From a checkpoint of a small multi-label image tagger: 13.2M parameters, 32-pixel images.
Rows from block 9 of a small multi-label image tagger, named by matrix and row number. Rows with one number belong to one neuron. Each number is 128 + 24 x the weight over its row's rms, rounded and kept within 0 to 255. All counts start at 0. After the name is the row's rms in percent of the matrix's.
Before each neuron's rows are labels from the 100 images, of 14848, where the neuron reaches its highest value: "responds to" is what is common among them. Only what is clearly more common there than usual is listed. The data: rendered scenes of toy objects such as cars, trees, mugs and chairs.
# fc1: MLP up (model.blocks.9.mlp.fc1.weight, 1920x320), inputs 280-319
# fc2: MLP down (model.blocks.9.mlp.fc2.weight, 320x1920, transposed), outputs 280-319

responds to: snowman; largest object: snowman
fc1.68 099 [132  85 138 152 136 144 183 129 168 140 114 108 127 108  95 103 114 177 165 103 130 145  98 153 131 165 137 109 102 172 145  89 108 169 173 143 101 154 137 154]
fc2.68 104 [178 131 163 122 112 165 126 143 137 108  78 117 157 130 117 153 141 156  95 150 123  94 123 119  94 104 145 165 106 139 125 133  75 121 164 135 150 156 100  69]

responds to: flower; yellow object
fc1.89 098 [150 112 117 128 158 110 131  92 177 129 116 120 145  99 156 112 125 166 152  99 147 104 122 151  89 107 165 100 108 155 123  93  93 109 119 145 117 116 166  60]
fc2.89 103 [ 83 132 158 110 103 133 138 105  80 113 200 102 126 133 105 165 153 108 145 160 137 151 117 100 120 116 101  84 154 168 121  86 146 155 110 134 125 156 158 133]

responds to: table; largest object: table
fc1.417 093 [122 156 134 159 119  80 139 159 119 151 145 134 116 120  89 177 115 158 104 155  86 110 151 116 112 109 142 121 115 125 126 127 120 140 183 159 110 142 134  91]
fc2.417 091 [157 158 150 111 132 115 113  91 163 142 112 143 134 171 146 126 143 131 122 142 161 131 167 137 138  70 129 152 144 122 184 135 114 157 162 122  89 147 166 145]

responds to: purple object; its colour: purple; house; largest object: house
fc1.449 104 [127  98  86 107 100 150  99 134 168 172 145 105 144 186 136 118  91 125 100 113 152 122 164 109 155 123 114 126  83 110 125 128 116 101 114 119 171 104 131 157]
fc2.449 105 [130 106 117 142 135 149 193 153 111 141 138 121 140 138  89 137 144 106 139 147  95 151 159 122 127 176 150  94 116 140 109 105 117 151 175  88 145 111 145 136]

responds to: purple object; pink object; its colour: purple; barrel
fc1.283 098 [103 132 128 129 123 149 161 129  95 169 109 149  96 108 106 136 120 142 187 135 124 132 105 159 139 142 133 165 146 138 159 116 120 158 128 117 142 137 105 170]
fc2.283 098 [183 165 119 124 166 123 118 156 103 148 139 123 127 156 151  89 162 131  89 121 126  96 121 142 153 107 107 165 114 150 150 142 150 135 157 108 110 138 124 153]

responds to: truck; largest object: truck
fc1.343 105 [138  81 166 176 106 134 118 138 140 131 157  83  91 161 139 145 143 120 109 133  92 121 115 108 128 129  83 125 158 140  91 152  69 147 112 140  87 151 119 150]
fc2.343 107 [147 114 121 159 142 151 130 161 151 122  77  74 112 190 125 167 114 113 152 118 149 145 126 131  93 126 151  91 130  82 132 127  93 116 147 101 133 126 154 146]

responds to: truck; largest object: truck; duck
fc1.454 100 [116 152 119 137 116 162 139 133 125 134 139 163 117 163 176 185 130 155  82 159 135 149 124 139 140 101 106 112  70 123 121 144  84 132 106 145 139 133 159 102]
fc2.454 095 [129 114 148 146 158 156 144 133 156 146 145 131 145 115 160 117 132 157 130  82 160 125 136 143 115 144 116 130 141 114 146 164  91 127 108 144  92 139  81 165]

responds to: light from the left
fc1.53 097 [ 97 140  81 139 149 134 114 113 162  90 130 144 127  90 124 131  80 106 136  78 150 101 140 141  89 112  97 138 174 112 142 120 115 139 127 133 127 114 147 117]
fc2.53 099 [130 151 110 153 106 143 139 138 135 113  70 116  92 155 116 118 160 145 127 158 124 123 113 139 160 122 130 116 126  98 139 145 137 139 128 155 111 115  87 132]

responds to: flower
fc1.311 102 [123 155 118 116  94 127 130 126 139  73 127 164 120 101 154 126  62 165 138 149 130 148 124 110 173 124 128 111 123 137 119 202 129 148 141 122 160 149 108 136]
fc2.311 106 [150 147 119 149 142 112 126 129  74 150 158 128 138 119  98 135 133  89 120 120 167 134 125 130 163 151 101 117  90 105 138 137 115 140 109 106 129 121 126 115]

responds to: purple object; its colour: purple
fc1.145 100 [134  83 139 116 135 119 123 125 114 120 111 120 119 126  96 112 129 123 154 138 116 128 140  93 113 133 110 121 117 180 120 142 105 137 104  47 126 100 162 103]
fc2.145 104 [126 165 138 134 153 111 134 160 127 141 138 146 145  92 163 139 112 143 159  89  95 144 135 156 151 171 144 122 159 153 139 117 143 115 154 151 124 117 122  99]

responds to: snowman; largest object: snowman
fc1.416 099 [175 137 153 143 119 127 127  92 142 138 111 114 151  92 154 159 112 140 136 109 174 144  91 149 109 109 121 126  98 138 136  90 105 127  96 136 158 142 104 115]
fc2.416 101 [101 101 145 123 154 111  97 146  77  87 116 144 135 126 135 163 142 111  94 108 122  85 143 134 117 164 143 139 130  88 126 145  83 127 142 106 131 176 105 128]

responds to: robot
fc1.409 102 [124 120 164 126 131 141 132 138 114 100 181 120  74 157 139 135 118 159 109 123 129 146 111 102 105 119 102 121  97 129 139 161  96 148 120 127 153 175 137 135]
fc2.409 100 [146 140 112  98 106  99 103 124 132 155 121 129 128 113 130 125 120 165 140 100 101 163 110 136 119  99 163 119 140 167 132 151 147 175 168 100 133 108 106 161]

responds to: robot
fc1.22 103 [108 111  89 114  98 132 120 132 114 135 184 113 149 101 100 107 128 140 138 100 138 120 157 139  70 142 117 158 150 138 128 156 133 116 112  70 124 124 116 107]
fc2.22 096 [149  90 133 107 102 126 146 122 143 185  98  95  71 163 142 188 125 150 136 120 128  93 105 116 176 109  95 125 126 162 132 135 189 163 128 125 137 146 101 105]

responds to: light from the left
fc1.144 101 [128 100 152 109 109 141 115 134 123 116 178 108  94 131 161 135 144 165  71 138 108 143 155  96 128 110  91 108 123  97 152 113 120 142 157 131 165 121  69 130]
fc2.144 100 [ 99 146  93 126 138 123 133  87 130  79  86 126 138 136 108 145 109 155 138 145 151 160 125 131 156 129 167 117 117 168  86 163 144 133  86 128 114 193  94 171]

responds to: table; largest object: table
fc1.132 104 [121 124  94  66 152 126 104 138 107 137 122 114  99 159 168  70 126 126 136 137 153 142 122 123 149 110 130 174  97 109 108 135 119 196 166 123 162  77  90 132]
fc2.132 099 [101 145 114 181 104  64 117 135 133  74  94 119 130 124 143 127 132 147 129 105 168 153  90 132 126 181 145 104 164 142 130 124 156 100 149 156 151 163 120 114]

responds to: truck; largest object: truck
fc1.169 098 [158 140  82 110 142 171 114 120 141 129 114 124 124 127 149 147 103  89 133 128  99 140 140  97 125 135 143 158 138 151 181 136 165  63 158 196 127 108 129 125]
fc2.169 105 [122 111  90 136  99 130 134 145 183 140 108 115 144 119 150 158  95 157 156 111 122 119 141 122 127 172 158 144 140  65  79 132 134 167  84 150 150 127 154 125]

responds to: purple object
fc1.332 099 [152 100 136 138 136 146 125 107 137 122 142 173 102 146  87 124  94  97 101 143 137 109 122 101 106 125 109 119 145 134 136 146 117 131  85 110 139 129 151 158]
fc2.332 100 [ 96 168  99  93 124 152 130 117 154 115 104 153 163 114 142 146 130 114 156 148 174 116 107  98 100 136 158 115 131 142  57 152 150 155 134 126 153 145 134 141]

responds to: purple object; blue object; its colour: purple
fc1.193 094 [114  91 153  97 100 109 121 213  92 123 154 152 119 151  82 141 114 129 158  71 170 129  89 157 118 105 134 137 104 115  91 118  95 118  70 140 176 129 126 162]
fc2.193 094 [135 109 168 106 127 111 167 113 124 118 138 141 181 126 143 121 116 161 107 146 129 112 113 112 135 138 116  77 152 157 146 119 113  99 170  84 122 145 138 131]

responds to: table
fc1.293 098 [ 75 129  90 117 157 176 121  96 140 136 112  97 143 121 130  96 100 142 112 122 158 115 117 115 147  99 194 128 124 142 188 165 110 151 149 120 112  97 118 118]
fc2.293 097 [105 126 106  93 123 132 130 128  82 122 147 163  81 131 130 120 142 138 116 128 133 169 147  94  96 148 157 119  89 141 171 109 130 102 111 131 160 128 148  81]

responds to: truck; car; largest object: truck
fc1.99 099 [103 117 109 129 115 146 148 122 165 123 124 143  70 105 148 123 125 135  86 113 119 134 120  68 145 129 105 141 155 130 143 174 156 146 110 101 151 149 124 121]
fc2.99 090 [162 185  96 105 124 137  99 155 132  89 118 152  89 183  97  99 143  78 119 130  82 189 178 153 120 130 136 106 131 124 141 145 101 100 129 121 110 116 116 100]

responds to: light from the left
fc1.538 101 [158 117 104 104 128 161 131 149 164 115 126 111  62 154 119 110 112 106  97 125 140 122 161  82 100 132 120 103 167 130 107 110 114 172 113 124 134 115 116 137]
fc2.538 098 [ 97 115  68 132 124 122  88 116 152  83  93 146 128  80 146 165  76 144 181 103 129 140 139 112 110 148 156 109  98 106 153 126 112 125 120 130 133 120 137 140]

responds to: snowman; largest object: snowman
fc1.36 107 [123 139 126 145 120 136 115 113 118 114 170 121 136 158 140 128 114 145 123 142 142 151  66 136 109 139 136 162 102 163 159 117 107  87 137 163 147 143 165 129]
fc2.36 111 [148 148 106  97 116 136 118 123 109  95 101 116 141 129 138 114 155 137 114 145 153 130 159 146 148 164  96 122 127 119 127 125 140 154 147 166 139 130 142 111]

responds to: light from the left; yellow object; its colour: yellow
fc1.630 100 [107 108 165 123 135 111 123 129  99 133 157 151 135  75  96 129 123 121 125 159 118 124 132  97 160  97 103 136 144 101 132 117 158 129 104 109 142  98 147 143]
fc2.630 100 [172 160 142 152 108 120 112 141 129 108 131 145 137 133 146  84  75  76 147 160 127 110 116 107 157 106  79 115 149 143 150 130 119 164 134 120 124 130 116 125]

responds to: truck
fc1.200 098 [135 110 163 149 143 137 153 110 131  87 146 128 106 157 139  89 126 133 131 107 143 120 115 139 123 179 119 101 127 158 174 154 106 105 165 123 148 150 140 126]
fc2.200 104 [114 146 147 158 169 136 131 150 115 144  99 144 130  98 100  90 106 111 146 139  81 138 178  97 111 103 113 121 130 133 135 114 130 106 134 109 156 160 171 160]

responds to: flower
fc1.286 102 [ 87 122 140 135 120 113 144 174 160 131 113 125 161 130 141  96 158 174 161 113 131 126  93  89 106 108 129 126  90 144 103 125 137 113 126 132 101  82 112 116]
fc2.286 110 [ 91  99 111 163  88 127 100 147 102 156 127 130  74 100 128 127 113 135 105 113 120 117 149 137 140 174 124 105 129 145 107 127  85 134 131 103 137 122 124 143]

responds to: truck; largest object: truck; car
fc1.0 098 [129 169 118 154 114 130 108 108 110 168 139 124 123  80 106 139 126  84 173 159 140 137  97 117  91 105 109 141  95 123 113 140 150 160 129 112 127  99 129 147]
fc2.0 097 [ 93 135 100 169  98 139 134 128 119 119 163 152 162 134  93  98 116 147 132 145 151 142 159 109 114 151 109 129 159 147 119 124 121  87 117  81 119  93 131 119]

responds to: flower; largest object: flower
fc1.168 100 [133  95 119  85 138  93 108 135 156 110 132 108 166 136 100 107 114  88 103 144 135 169 148 149 141  99 106  89 154  75 134 119 135 121  56 159 142  94  81 101]
fc2.168 110 [114  78 109 177 137 114 121 122  97  82 172  89 122 115 129  83 169 100 173 109 131 138 132 136 133 144 173  88 174 121 163 106 128 127 144 117 111 112 149 126]

responds to: snowman
fc1.263 102 [120 129 129 122  87 157 116  87 136 105 126 134 131 143 139 148 155 102 116 152 160 113 185 136 137 105  86 141 138 113  86  90 157 144 147 144 131 151  96 130]
fc2.263 098 [110 117 170 132 147 139 170  93 113 124 136 121  98 153 172 183 112 147 124 153 107 104 170 112 125 149 116 151 115  94 135 122 116 120 143 147 169 113 101 154]

responds to: table
fc1.618 099 [ 89 124 142 136  99 138 118  96 123 170 137 141 124  71 112 173 141 113  87  99  87 140 130 105  88 140 147 126 116 122 121 175 125 128 122 125 142 105 158 108]
fc2.618 095 [155 153 171 111 175 141 123 136  95 128 123 150  98 163 134 124 127 158 126 107 166 132 121 118 136 112 146 140 129 133 163 159 118 136 131 128  95 175 141 127]

responds to: purple object; its colour: purple
fc1.267 102 [119 116  98 110 127 134  66 141 176 121 161  95 153 139 137 105 127  92 105 138 162 153 150 120 121 162 127 131 157 139 142 132 157 132 142 115 125 139  80 141]
fc2.267 096 [148  92 164 111 143 143 162 125 139 127 127  97 151 108 117  96 129 113 159 120 113 145 144 158  96 164 113 126 153 159  83 137 145 109 138 132 125 102 154 130]

responds to: light from the left; pink object
fc1.595 104 [137 117 132 132 161 118 123  87 119 139 171  98 147 127 112  91 148 123 124 146 128 137 114 136 117 104 159 104 102 114 120 103 150 101 128 177 102 149 169 107]
fc2.595 096 [156 142  97 122 178 134 150 170 122 116  94 121 134 155 139 141 110 160 139 140 150 161 154 144 135 115  97 109 145 106 158 151 120  97 110  92 112 152 151 171]